From a checkpoint of a small text-conditioned spectrogram diffusion model: nadamw at rate 0.0012.
Rows from block 4 of the denoiser of a small text-conditioned spectrogram diffusion model, named by matrix and row number. Rows with one number belong to one neuron. Each number is 500 + 50 x the weight over its row's rms, rounded and kept within 0 to 999. All counts start at 0. Numbers have three digits each. After the name is the row's rms in percent of the matrix's.
After each neuron's rows are labels from the 100 clips, of 14848 (inputs lightly noised), where the neuron reaches its largest size: "strongest on" is what is common among them. Only what is clearly more common there than usual is listed. The data: synthetic speech, music and everyday sounds put through simulated rooms and audio effects.
# gate: MLP gate (model.blocks.4.mlp.gate.weight, 336x128), inputs 0-63
# fc1: MLP up (model.blocks.4.mlp.fc1.weight, 336x128), inputs 0-63
# fc2: MLP down (model.blocks.4.mlp.fc2.weight, 128x336, transposed), outputs 0-63

gate.267 086:471428562533460544504507565454547477591526436577444542527409518524427460503474441480559468524486433427579517514556427575483502420490516533563465494446551526476635343511418481498516564546457404
fc1.267 082:557504394459440543516451439490356521467477495475545390466580488466583561510623457449486540522557473603481488497449520455471449481473488490475472555550486496575508602502554552484452451495518547
fc2.267 072:394449568524477500491430510505428591445486537595549503462393462511462534530549475543511533517512511639466494541621548564443538524552478458421525457510523552431516572508543482562583464437529453
strongest on: speech

gate.163 110:587450547440414501509553574487577499491492514472502548440426447505529573510459516492502495566444516416489441510508537555569500492386488521576489468426409557399536591441488573613483525458549419
fc1.163 101:538506536536481502526511556544501508487494616460446534479562454526456498451465478471489605528456557587490488578452460461568436564462532516471464452465456509448479493482481543442507410514486593
fc2.163 124:444453425536514532506513412434510533517563365549493465563448567545507491546511536500459580583521510547532511429499491587479556477525534501405477533492495508585529511522468485578529644470516451
strongest on: dropouts

gate.324 083:528421521404638464441498463510506506487444491432488524502476537541536425456452495509507500465420469508523450469493511522496595477431475511433422472543466497485542441496518430447390498519572480
fc1.324 085:443454518395591489448403505484411462542466459493467520469412494570465454466515563524500504559430417458527454487508471544521479558416507527548379450507467484425562535424555525504465585497639450
fc2.324 082:564370408433543601421499460594494469551525490532446495535499442491387365512512481496442507481470556469492517524529487443520459510510450587500478562556497493488462646499526462523461553530654494
strongest on: long reverberation; drums

gate.24 119:462475504478437459516480407526487436508534509499531542485494447542534490521445453410558455536509388433514470584547515497461461483491491464498411507560463446454563473449452530624485569439470506
fc1.24 123:509479533421443411523410501577463504545546465494582529514491470491548531465554463452527538501500371509484526501492476537487510527463509479457439520584508521455517491450495493656531500506522494
fc2.24 122:492508470462483500541518568563495535516516437518502488510480557527465484473453439429438462494520604488496461418516526522540479485424523476514404455592540451544502468533475516382489433496510461
strongest on: everyday sound; dropouts

gate.17 072:577376586487539518518502560483461515531451519576416609456430497555493582443521492479518500431445492427519428485550539552594457503444520504514519454548502533506507506361525495542399484557548447
fc1.17 085:554501551419543500510483544503484561547516478497477504508488550562452463461487487435551467487595506443602487385495517536517496554503473564390537518457599459528562471441454511523492570517493499
fc2.17 081:466501462467569545518519600487535416555467583512481512475456448450509503456495501435494513450565452511489561494381534467594517467507490477516542465556529487519478502528520471531550589598519429
strongest on: long reverberation; reverberation time: 1.2 to 2.4 s

gate.148 108:437642427533524512496457502491541512519612479580505510421424508484479575545406516538472506544515509429581452502550500516538517542522540464509496532559539524568580470474513464523498480599369427
fc1.148 105:606441513499355493506507512463463464514387497528491465588502526476501414445585457497492525521437498511502465570414491564519482495513487509511494460469512544463461508451439446438608535493537511
fc2.148 103:424372405451438559466533488461460448509356495550490529414571459445462432523550508495511574575517471505523440529495459483479506468451438578490495509424488508547469520538464484525376377452557489
strongest on: band

gate.78 113:598482554552492503526443546485485475521451407384501548453442609521455543558522494547495488524563469495567635453477494490532460442506494507412570540509588513465482543480500490551525467577570578
fc1.78 110:463537685478526485516503572490478470461451486432533494444480532537467505553574514525513447440473505470560560464536473433552489500523476483425599523426528438491483451450482486581494488504560578
fc2.78 098:464539540448463595508514477487509462512470528613544469565510457488455500478478521486436480517571515514529571561482450508533502563464424537348504470505422488440435536447545482502514573458604434
strongest on: everyday sound

gate.310 076:496451559585497516533562557507493439544497519514402532401499562469558461567488450408532531530448480536464514526453516464499521452494502595441472587462554533509430612546518479437572424431410436
fc1.310 061:569510672463561485481427423557445481480479510670451507379539541535564504477547472531535627496531444513437488479541492488534541530477484483501565529511510485495446568474547459514419485517612457
fc2.310 064:354403549445536468421514524552433469504506515482560449455499455537454487519422541632544488523576484475525565580571476475506486535514466451576519609520530503533481421526550478570611526559574478
strongest on: number of effects: 0; dry

gate.29 078:495526448606488554516461462461494527453478523463578435379473520576549470542463549462484427411423438492501396527458474500419491479456513546475471523430455471492487540553477541521599550510495488
fc1.29 082:476459526500593394466498408575495479521493466516543550492456556525442499535555521481483520558504504448481533477641524388515482435490488432554474582532463517540476517521464420439423420518503470
fc2.29 070:504476395508538593479569548513445422536502514525471472513512498418485415459527534529560501644540467520511458513518502564471475593495487515447480385469456535534506501471521503558611512541531441
strongest on: speech

gate.34 098:484471525496463349486573496563605487526518498573508523477430574453524584517480417595462435482535492523471549543491522516454521465502459503506398536491485473520538475577544525471505432477474484
fc1.34 092:470517593559531446510447494549381421556519381495526578537481526480566561538532466531490493557536501517526618481516474556516475471457496485575502469476543497443546433422470503476470438561491544
fc2.34 092:513554462537506491492524529540465444495493545534494478517461522468509505547543519484395546531496434537412481515450496459465609466495532496511528596520556422579490480553435541484514534506471501
strongest on: telephone band

gate.125 078:507436502431506436527466547528546407572519496499485504462477509475486521567568451393618519490416527437551502554450488517516461489349489525550438527492455530464574508488495503593530466501546518
fc1.125 078:521554480483584471454449441439548485599516471515506552508520540515519463489479473477543434532530541442454500496543430498344499524506512499574523543572466625526494459414474427503534545531500576
fc2.125 079:485606532406562500495524420564524385546557543456448471567519458486537493382448526430438470440468560441504569507511468445476511488478522425512524430589471489436574375500399501444445556491517462
strongest on: telephone band

gate.4 108:622467584456423506518527543528568470490536544502441558462407522512571619510457536474464515480528477407508557491486540574475510476446498500593501443459417517390500612408464551590505459466528406
fc1.4 101:459516501476543522543479476475463583610492410487545477473576429417442492545603484430449397480493487496471456555398491552434447515510501463483545568539476503598457519520523415495531454489517467
fc2.4 114:536475511535537460536478599477479581493521617465554542507458483437458474469491532469524454396423612489437386477445450501601465529522518536460530460470375513486463491513528557541490533500516515
strongest on: speech

gate.202 079:525561480564554620502511497443496544461349558501474458445536510495465478506422487495469463586472509550509425520541539472541509473378531581441506546555469509570480413494375510446557558497370484
fc1.202 086:528447468535538480472463436570437508498462434564529507469539498510547544485547490534487446545544422472483474433591480458477513415393484451391532372476487521480551390513597443523516470516441572
fc2.202 091:469498531463516497464545490607481510550491600503573533495410468582450541543508532523509494521513514447536501508611434507509473579578475393464509613469492495480572458538609423524556561526501514
strongest on: band; dry; number of effects: 0

gate.257 073:433581411589437503509533486422548507470451507466529555477568487597485553489451515449458412469412463515516389522567522506468468500421517576392494504473454488474413467536380548551505511488507498
fc1.257 086:507462503625525500546477453463604544535470507541492435513501551508396566487498545565430439501592587399437484534519544477461494447560492470514584506459515493547562401571506425487568430526503511
fc2.257 083:516392494553514461559516627488541545550411553360556521571537432466533471495529546560601390548572458432528429487442529481611504553480481428484566469525491510467444474463574447480566594497521481
strongest on: echo

gate.82 095:460552509451427464519453477527453461500458437420452555459450524429565468553559513498460475502521507511415506521327486465499516428461490509524415526506496464460534499582502468532543582559454594
fc1.82 092:494455434452479539512610534431422510540514480522472499439416437528573465383455464478512461434452569466461487460515475485475483513481482504525472488416446440498486497504437518453507499475484441
fc2.82 096:546442490537446464519418484525379507448533505562471403413524503484585444524527562482499418484497478486572588480492493553439538542472496470540437488425541377488421563474470509492434510513473521
strongest on: drums; dry

gate.100 110:490521477488468523495586606526549489488465486530513428550437499426545518556427388473525515533492482557536457482542560506450520372439489456516580440506508536460601454444468513508490487438443480
fc1.100 105:498466535470461526478498475588568465472511505564393391597476541524505527506427449524551494510543565572527599456451549458439514504485490478439531468546532508471559465541474407526476402481504523
fc2.100 110:448489450444398544503456480509554541490509523536506519555439465469460541561399457471443552415524482508568471498496517381496529457424472510507560586526554510497450461577526541469524532488584441
strongest on: band

gate.122 122:583357514500539548523466501456518494487473525440430505540428514477525520542544498474479536490549509490533554479466523473481541530534505520553493570469469528415553662479477580498579519463646467
fc1.122 087:426491489507489522481464568550439491533431551647465597495496537521509511463464505605487476515526532509548556538495509543509458384506491520356508568490487543555392448492516527464399483411424592
fc2.122 092:496477557454504466482549525483466434521447544406521460579488507505488452503515544541506499549417471438538493499498515506517497489589454576485561421520523553426450286459554442555561491432417415
strongest on: drums

gate.245 086:525437588317495512494540499494453439488593502568436515441463432482572472547504512436489473559474516459534530516473498439536552473508500500507479485457529586526514706463575517479495525480537524
fc1.245 084:510417562326442565515566529491544546512517497504563480474440484551557521513529512471503453525513515460482571537537506528512509497486501495520503489511534509541456733440579532546507502405456455
fc2.245 081:428505447377527414529473496471520554497540447508456435570512502496419522556470494465579463474396497438454467453525570512416466515594524446543482570472588525489421625584505482502473481454501496
strongest on: drums; number of effects: 0

gate.248 068:475485517460450365514472430517512573464541515493506381510451507518484417447511496475423475476501549479450456475522599502504508484503764371536581564479494470505509487496510492462533535521503490
fc1.248 072:527472508539501366501446439515504532471525484543538386562452518514533413489467512521482557510566554504484512489539617431507453493503730391506572609494524459499414504471540510466589522460457504
fc2.248 053:506432501521436572561479508522497465468559515521517618436515475465453454487483511484566480556490451452568466474540649517516503552515669340528500395480516500482497545521499499486378465478494531
strongest on: speech; dropouts; dry

gate.33 047:505500526511444456677498470480515446469458475549592359525513488568537470582465526436548508483476524449442503496515608455538525473409315490505479583565548512488519590480532516499542477532469506
fc1.33 054:525478464570522527679463480499578571510453487472567436599525444586510489484496608502512558512536553479532535476527583487475492525518375422524594492504428521529472395541517500533636538478492563
fc2.33 039:473458549542481473716508503448569520483410538537590614413498534573490539494458563434537530485493486468478503481518564520544466502606429390474522448516592488459500490478458495453412468495485506
strongest on: speech; dry

gate.290 105:480528400513475467491531458578522522543532578508479452567510487456539521457485464463495535557474538507449453581529518574474516503504522485620423463622468560487548475532528425475535463470440452
fc1.290 105:542526598568518522501486554462426510448491482434477468456467551509488531565560500506487490572556496508548488411499510447582444511506485527385547503445521517481555512401441550557573607519477488
fc2.290 107:452421499623505424517504519439435481475476540535504524495519494507607513473493498531519541565462497534502476502544532557439542419425550530509487443509512480571492513572439526497376413506491504
strongest on: band

gate.168 093:486511377519443500523540457426572457567493494559427484541465508522511578531550476452482463559414498443500371491562495426472551447436506568494435480396414530436606437539472515486564460439442444
fc1.168 082:466502451571432536535608471478490439452513477535588482456465492568571538525587477448504475543430479517509504524501460444509511537459523521527401481455568534493590505471575565613521462510446566
fc2.168 087:478455559544433497526476509440459386421574498489538509397477493559496557461575528437532494459480505450456512518511404549505465534507550522503395577378450498575637536506545576423474489546458489
strongest on: drums; dry; dropouts

gate.166 114:460541475489431599505429464474615462485490434456501460477542598494484497445425487532468544479457487476525495499527508442466482555368501511483584510548476480459489528504466546458569533412563462
fc1.166 101:478576548409476603524453573471583405539509539438505510566504491499433534514462505572562548519460503462463500474552504522489524557468507493506580501544448534480483462534523412440594521466531518
fc2.166 109:555502490499464339526499502508577452478383462523482560468470346508518483518433498578475540475510453466509518487428581479513528472529475461526588524527504506513489490476502514529411519406530527
strongest on: number of effects: 0

gate.275 081:541481419503442550478529471472510459529475558486436419442559508603506480570447503518516475441418485505467426528500498403408524489441497526440513546471476547497494506559576458426576494422425522
fc1.275 077:587521450422477496488409488471539538544502423402455531480437463459597616485488524526509529541471521453519451460606509505559465499448523550568503413450426511483534499464533441537566566482469483
fc2.275 073:424508470493461394483501476509519579504430486529471537484552510514467458450491497524504541576485531477443490482602518529427460527586538640507499466506567519547490602573555482483391462514472538
strongest on: band

gate.323 066:425498476408480458531517606491483375499566523514472618439461414454447535468506427422546493531397499504443508510503486491582470527390505571513410444502519554555555546543500451510422548469528475
fc1.323 072:485415510518590465514370492584493555497481419508472374564481548526462529488560450429538588513582557518516539422546516556469468493567479439516548512602538547443520470494527453446549462499549528
fc2.323 061:458422535580545540482613537516491557536360550476513543387573507518555582521467442559454537517597461500457473580599503475540490520474491422538522401604503506511486534584456428491505468492551519
strongest on: band

gate.18 094:541443664457529423469508494491537504501464496526405524539483571473533499536546467427512517413571525536501528484508496468472512459544471543423511552445535512412499639512537506505409500485639503
fc1.18 091:658491444514450484516513583480546507452465496550506550498436609468480435498477545505517530534501515495559557525377477504478501442527483493367468405490518514538386562471520538535443491582489516
fc2.18 082:407523468533512565521558500535512491539477454478533415539441462488482514587502516442478559463417494488507489410471430477521530478626500438478368561496512411379477430478492503530581537472489461
strongest on: drums

gate.90 115:597484572515513467545396531493536424513453452463437571558466479473511489564594476435417444537575541445534570381517519481480505387401476560525563485458509519500526489446406462530496424547562540
fc1.90 099:576444526535518481525352534512482439531469430477450541561523586475649530472516495440477456490499516427497497452554506519483496516430483519457628502476479446492509503433425449523633479479599539
fc2.90 099:481445494511481498557530449533529530578475547515526419464559418543450452558405480543464424473506543440457563511466524446600441594483475522429538553521485471467417510504502444541455596503576450
strongest on: speech

gate.164 091:464545567461491401481571515478466472422535550480525473453575555538558564486522511517364498505502476534434493553491584446539556483441475482498495560542499450524394494452510510492550518472457471
fc1.164 091:482494405511548469501439436557512424575584384538521511527482566475587510529465471528566521484580575519488624421494485551480434509552492472562460401434507567469645507516482507545446465522539466
fc2.164 084:528512495541467376548515472486529496487462499494495548410466495478530411489490506463403539526542399490467467465466454487477619519470479539565541565496489446543594457563444512497511487472527512
strongest on: band

gate.192 092:488462498489497486490498554561609418424444557569444497583501675443491504457577476575446461504539505505495521491432550444509528482527488503384455465513552553359558572552428548569523498493522549
fc1.192 096:472522566505406546530457502452501491520567407492563437457433331534429496550466558483510578509522470464508564453430490519449438475472509487522473440506446384571474501425511534510566540524441294
fc2.192 078:452471520569489455519496423569545522465540484561473499459459487458506532499594472573605456519609447637501509490523595609433590551461519519498511498487470478406543572535488550493474490463432530
strongest on: number of effects: 0

gate.6 097:452507456536485402529485563563558431494446439507445514446448553459535541432423451520512450501383500458573490511404498573549475510476486503453625492500454452470515506562425460530542479521481527
fc1.6 092:505520452457488526533417519452607535564515467534557530575511543514500500448493419438507550454469522534523483513399523476416527525426508549492519410539488557454447399469492522473497404534483583
fc2.6 103:466533486508568563512588473492536470540492480440469464484487366487486551544435465462473549453395446502422483459481504460536526435586496508516563534550545523502426487538424422533521449528440384
strongest on: band; number of effects: 0; dry

gate.70 081:521467539530514539483460546512571495447496597488455455443465480469468467603563551586419499533577490461510523436512492526433527523483480525466498476548622484515577447581467460562381464451452345
fc1.70 075:453599444500529467524473472479607449494536422539538554540432531531623464563443500581523554586392514528596477448467485494460503527463500438487489491543562492487446561447529440478585478482630466
fc2.70 067:597576553486435527522532510498490548524526579566568474482514495584396495564450492589477533460441542539506529467526463523497500524472490514471484469521528474509447549511660467563455505484614412
strongest on: long reverberation; everyday sound

gate.22 089:451608506526372454512489464431551462546518549506536507445508364551483578605431527524497477511461535487587479473483525514432427498476512534380544506573436483441572548497455412508517526531463561
fc1.22 088:459552613581412513532557519485589500509579585549494515486489414546461584567528531487436545517505487476430492473508478461581456483484518495514484487454449473506498471520423422485525520415490613
fc2.22 081:570492430528411447536480499435508398479538367482489494549440555551477575455550536417501554450435429509498476464390500562428544522550548443563446564445496484491507385538434509475508539506488524
strongest on: dry

gate.325 089:536444423568498515561442536464529456527478517603496535524521510432596587435508505418511469541485483517529481545516516477488443525478514508451452504522588542457512688501502505521491479480519500
fc1.325 077:536545467437566519457602468531562541437566533553530481516515547497400422527416518561445505458564508505469535434577518448501555466592490489468518568546550462573486600547527441509482438539519406
fc2.325 079:580624483438554523427387578595431467500492486450573501544497572522589488487517549604536467528567560438545547525538432470481433460443482545508475454480553476489454531462576529469525481404562526
strongest on: everyday sound; dry

gate.57 108:558575454529492507474476504616574552492461444532396419428457472467535562522573522425498472506543466475506508539542458567477510489522504450507507517515483496493541446551428424524473416520454506
fc1.57 155:443443506487471471522524493431442529503562562478637536540571533447596491462469475514538455480452583457557520562454563542527485488427479458551574468547472470498518493441533554572440624548417492
fc2.57 143:444526555489465571490533529479531473455475426447548488532513519443413565508528447412434565535441512442472496417516469473410506510557494514527482431519427551548528488503462546417548445507445447
strongest on: everyday sound; dry

gate.205 074:487456495489480397513522553519504418495492444493561523453492485476525547525601460424502518519450447421499470592438447568505419454368492538550433519422480584450535523494519525617460442436496474
fc1.205 080:454498472486518480468552528543423510525465381489548494534518513579534469535547374572483477484491456418569532608560501587536370408529485518600480512484442462497496529485523472529543506463503436
fc2.205 096:507540514512480466485397559535474436499454578505516470485551495513541442555537590549467371487443468479571483508568445469527539478532533551568544495482528513476524558543558473455446542506491512
strongest on: everyday sound

gate.48 087:479496435503417565529432509490536506550439522512491441411476675510467526516504403557579464494447480550518440477501481407506548472463506476514508605476475514461489527487514499535550490502572439
fc1.48 088:444508501491479450486446517431416453403496524466599539566520573464508435468555574522368519543588538440436478495456499503419453654514475513578466489465463535483399586595487517481498504447564496
fc2.48 091:586568559492531457481494516495361476442560527421471526491477522388483550509645559479607478584544483414501516477512485440489512475479499525460525512494533522455503535473421494503497488447415576
strongest on: number of effects: 0

gate.317 054:450371561575461466563548488504525431451553504492601496507397490558478479519498541444509497594543555451534523570511539452447537479355488529560466566442438534475504425489478551478586471446456539
fc1.317 060:471345467525465461572488511446578486515611451487499453577443474395513465552453511592482494523489512509575601499492550475528407590554491513501495628477545473514523532533495583580601451529490521
fc2.317 045:580459500471438476510468522465555435478605485472557546467527593465476508460500533435456463576418483507536574468504545546464471509616573418542493426468525500542470496478445586397414492447481479
strongest on: dry

gate.173 085:462432509418492439497484503591546362485604418545551512490493481516556554508517486532556539519520475462467582513548472557473480454391481486499444556469496516444591528473511547545429406445514470
fc1.173 082:511530539509502548470515524433432467451461544418471463532550511502535512552538546423483488497509532469515523446477510511500483508525502441526542421503409539524436528459458456452428578557541507
fc2.173 085:445455561537488467532495455529515588541408410511521571519547417465545503532442487519521560522479427511481485513382422465568529531488476535451480504534499559430486559548490432470552462538452527
strongest on: speech

gate.74 075:397444474545559366455468555500502414558430422494464559491527534524534501469504461512557487535417457470481487521539491559534529429494482548449404448461519529369427553469594486482380501468456550
fc1.74 078:516514434404466486507515472518453442507565494560495500501517485510449460545445510517550537511557553462499602488550487583483476566629505486491560451607551530602485634496513465394469461469465584
fc2.74 075:624477442389478373504481539449440498500420426529436518547531357505503499495517502525478575476579455459545475540429467462534503473416496399474592512510459559459498491521414519568492504395455495
strongest on: drums; short reverberation; reverberation time: 0.15 to 0.3 s

gate.220 111:498508524494522480528464465556658506489523514456554420550452578530513555400486449382544488477430494474562539471477513559426537486452498453511496439566503497436487586488481483571516446493550540
fc1.220 120:536459481437470521498539570496470507465506550511424620469500452468452474500494512580370467505567549487430417549569494460542546496517485503541602578502498536549478481522480498464491470494566518
fc2.220 121:467471516445506450529467448437484487555562550413527435522463476515561440405429481556502534595583572478458490441575436520542420472550518549526512453506534466450551461504485526546414455479487536
strongest on: band; dry

gate.144 086:604360431549548535483479491582418529462454527529451505455470534512458435511541501478474513458523525406498395515542488504511519467459484501536502542471519468480561479427594509525532506400576523
fc1.144 079:525424427445390523522504609535589513488456554520432517475458400557524534534450523534570519559478505513510507470528458511537542373480491525631504520419473526437515353489542497496534453491623554
fc2.144 071:464365597467421416510406472512546440478543443407515478493450553526408606531414510476515497429444454490534550495632497508475507532571541511500509540481575485363531507488472514509520529446644362
strongest on: drums

gate.280 116:471462524519437396512471526549481412562536403510536555468492445486563547461569419486566474539458469459500546493482502544524417472350483485586451500467475509436545485465457492576464457524512486
fc1.280 106:505512482483483518470482529475508495445440460500447424518533533551466442642480483444595547388477544503510442440436489529461445522570490549596577474534520550513525524339498420547503510470529528
fc2.280 125:508487481454517449457485449465537573557420566518533575513483534551487419414518455445445537435565439469562487574425522520444461469452479552568500510458474531469476511628487436469542507519508476
strongest on: dropouts

gate.236 073:515508438513457514501581558510520497503437550512480430452455482551414532578458451507527437482447472418554419555495460482421485446346506548482487502494479508489524516496451525516532447443390454
fc1.236 083:532401442462565571511544443578472488426449540567517441522506498444569528498530466629492530552564489617365533544503541506470477521434502480493510514562415509594560355459508554526452539500488558
fc2.236 093:486506566504529452511465528543481474503434495480511535458439434451457548514411474566446541534605477585535512419492535464507574485545532425548497497559554467385577348488518534519590488496505399
strongest on: everyday sound

gate.124 089:536564367567465622550516548339502482597506473544563437515558383564484503527538467573528524548437434447552540489514505492447565498479522501493500539493501528539567554542506515498479547446356428
fc1.124 086:511578465529511614528556467510456424464524464549599471535491498539510461523554545505522401490565531497475485521544463452460507544460522517482476494404601444499611504549543592448541472431384433
fc2.124 077:468659618556460417580470500480520495498493521434609463530472596583520498534557489534464477483526515482538494487473471536504438537515522434511456586427416477514571520488576576473521534459429547
strongest on: drums; dry; reversed; ring modulation

gate.105 093:560537484498590503524525496542559449463467443485456536503539478402516489524507427538535499519516485536507565490517537468509562447585506558506518504551580599519484509478522495510488351511557561
fc1.105 070:448493383514526509501502494570573537509592545660466536517467572491487619460367511534456460540490499450498531532563504501532535464535504463453528518621526517446476633551465455471373427542612419
fc2.105 094:617504385521545449501486554455508460510500468455539421496510462560516559553509548562561467534541503448479444429517584442463440447503513442531473441376547424516497495484485576518634419510527535
strongest on: everyday sound; dropouts

gate.16 096:443485410480496505523515519449576486569605496641492532548459464562493503493444476459482446520498483511466456464511532559470550493512521516473456462519521576477592567516518519476485528492427402
fc1.16 094:543507474482417507509464520543507508489390420314548438487481504447522535523466513500545568630524549512513520501452491562484501478437481500493510554523505503416488512485450478505482446471511600
fc2.16 080:562453415517426502540507495436469500511466513669576589495526508501479549433508523482412537530513468520490542542507461530555511462509466600505555428463461477526477558457481478469438484459540428
strongest on: everyday sound

gate.335 093:601441482543616443507541487462503490529443506501458447506514424406523436549543471458546491587521556496450553467537509400540583461544486566488493475479571530456476509551480535496451454461521479
fc1.335 075:497495531504553474484486449566442528550510546521509476495566450506566519470467569471476498492588547484496514591490509592487459485546511500424458457501501524531523561489577511515381474541410473
fc2.335 077:566494559515536450550441513456457488516457418535450514512468403471350564528445481524529493470468496538517483484411583470543414521445509476511456596428492491449463549448522517587582476402413539
strongest on: drums; number of effects: 0; reverberation time: 0.15 to 0.3 s

gate.107 073:509551426512441515513554488503476515495481468432491435485515443557547550442474475409451405404502453512445530538469491527378471418451494518446433438503447433498514411520427518519492504517468412
fc1.107 073:409585514512453561521579386542472523510439422412509402468527496495546549509492511452528391502500411482463511474449508536472615402469488549447439471537523483543471431473422543521543508484442435
fc2.107 063:450558439551499420499459504474473482506491569510509576499465433456447522540469470460533362523416533500468579484468496413557432488569479495504500561535453460585529613432403564434440512512423575
strongest on: band; dropouts

gate.247 094:462496526489491446516503497498459442420510519504436470478451453473516575509526460453540467481491490457494518452658524481489403527451488571528638536540510538556419585466406486500484432412554414
fc1.247 082:533396488524639582476492564489577468518470549512456484534457462566459350508515506538493445546468530474484478449618508488546545472519495505564444526559505498436491521490541451544470443546634467
fc2.247 080:513452352562532355465507472503511451473443460445501543435499473529484375496463552588588454498530470506548529528427530516540500512482486414524438508508482446580531522490499534455602508548548491
strongest on: everyday sound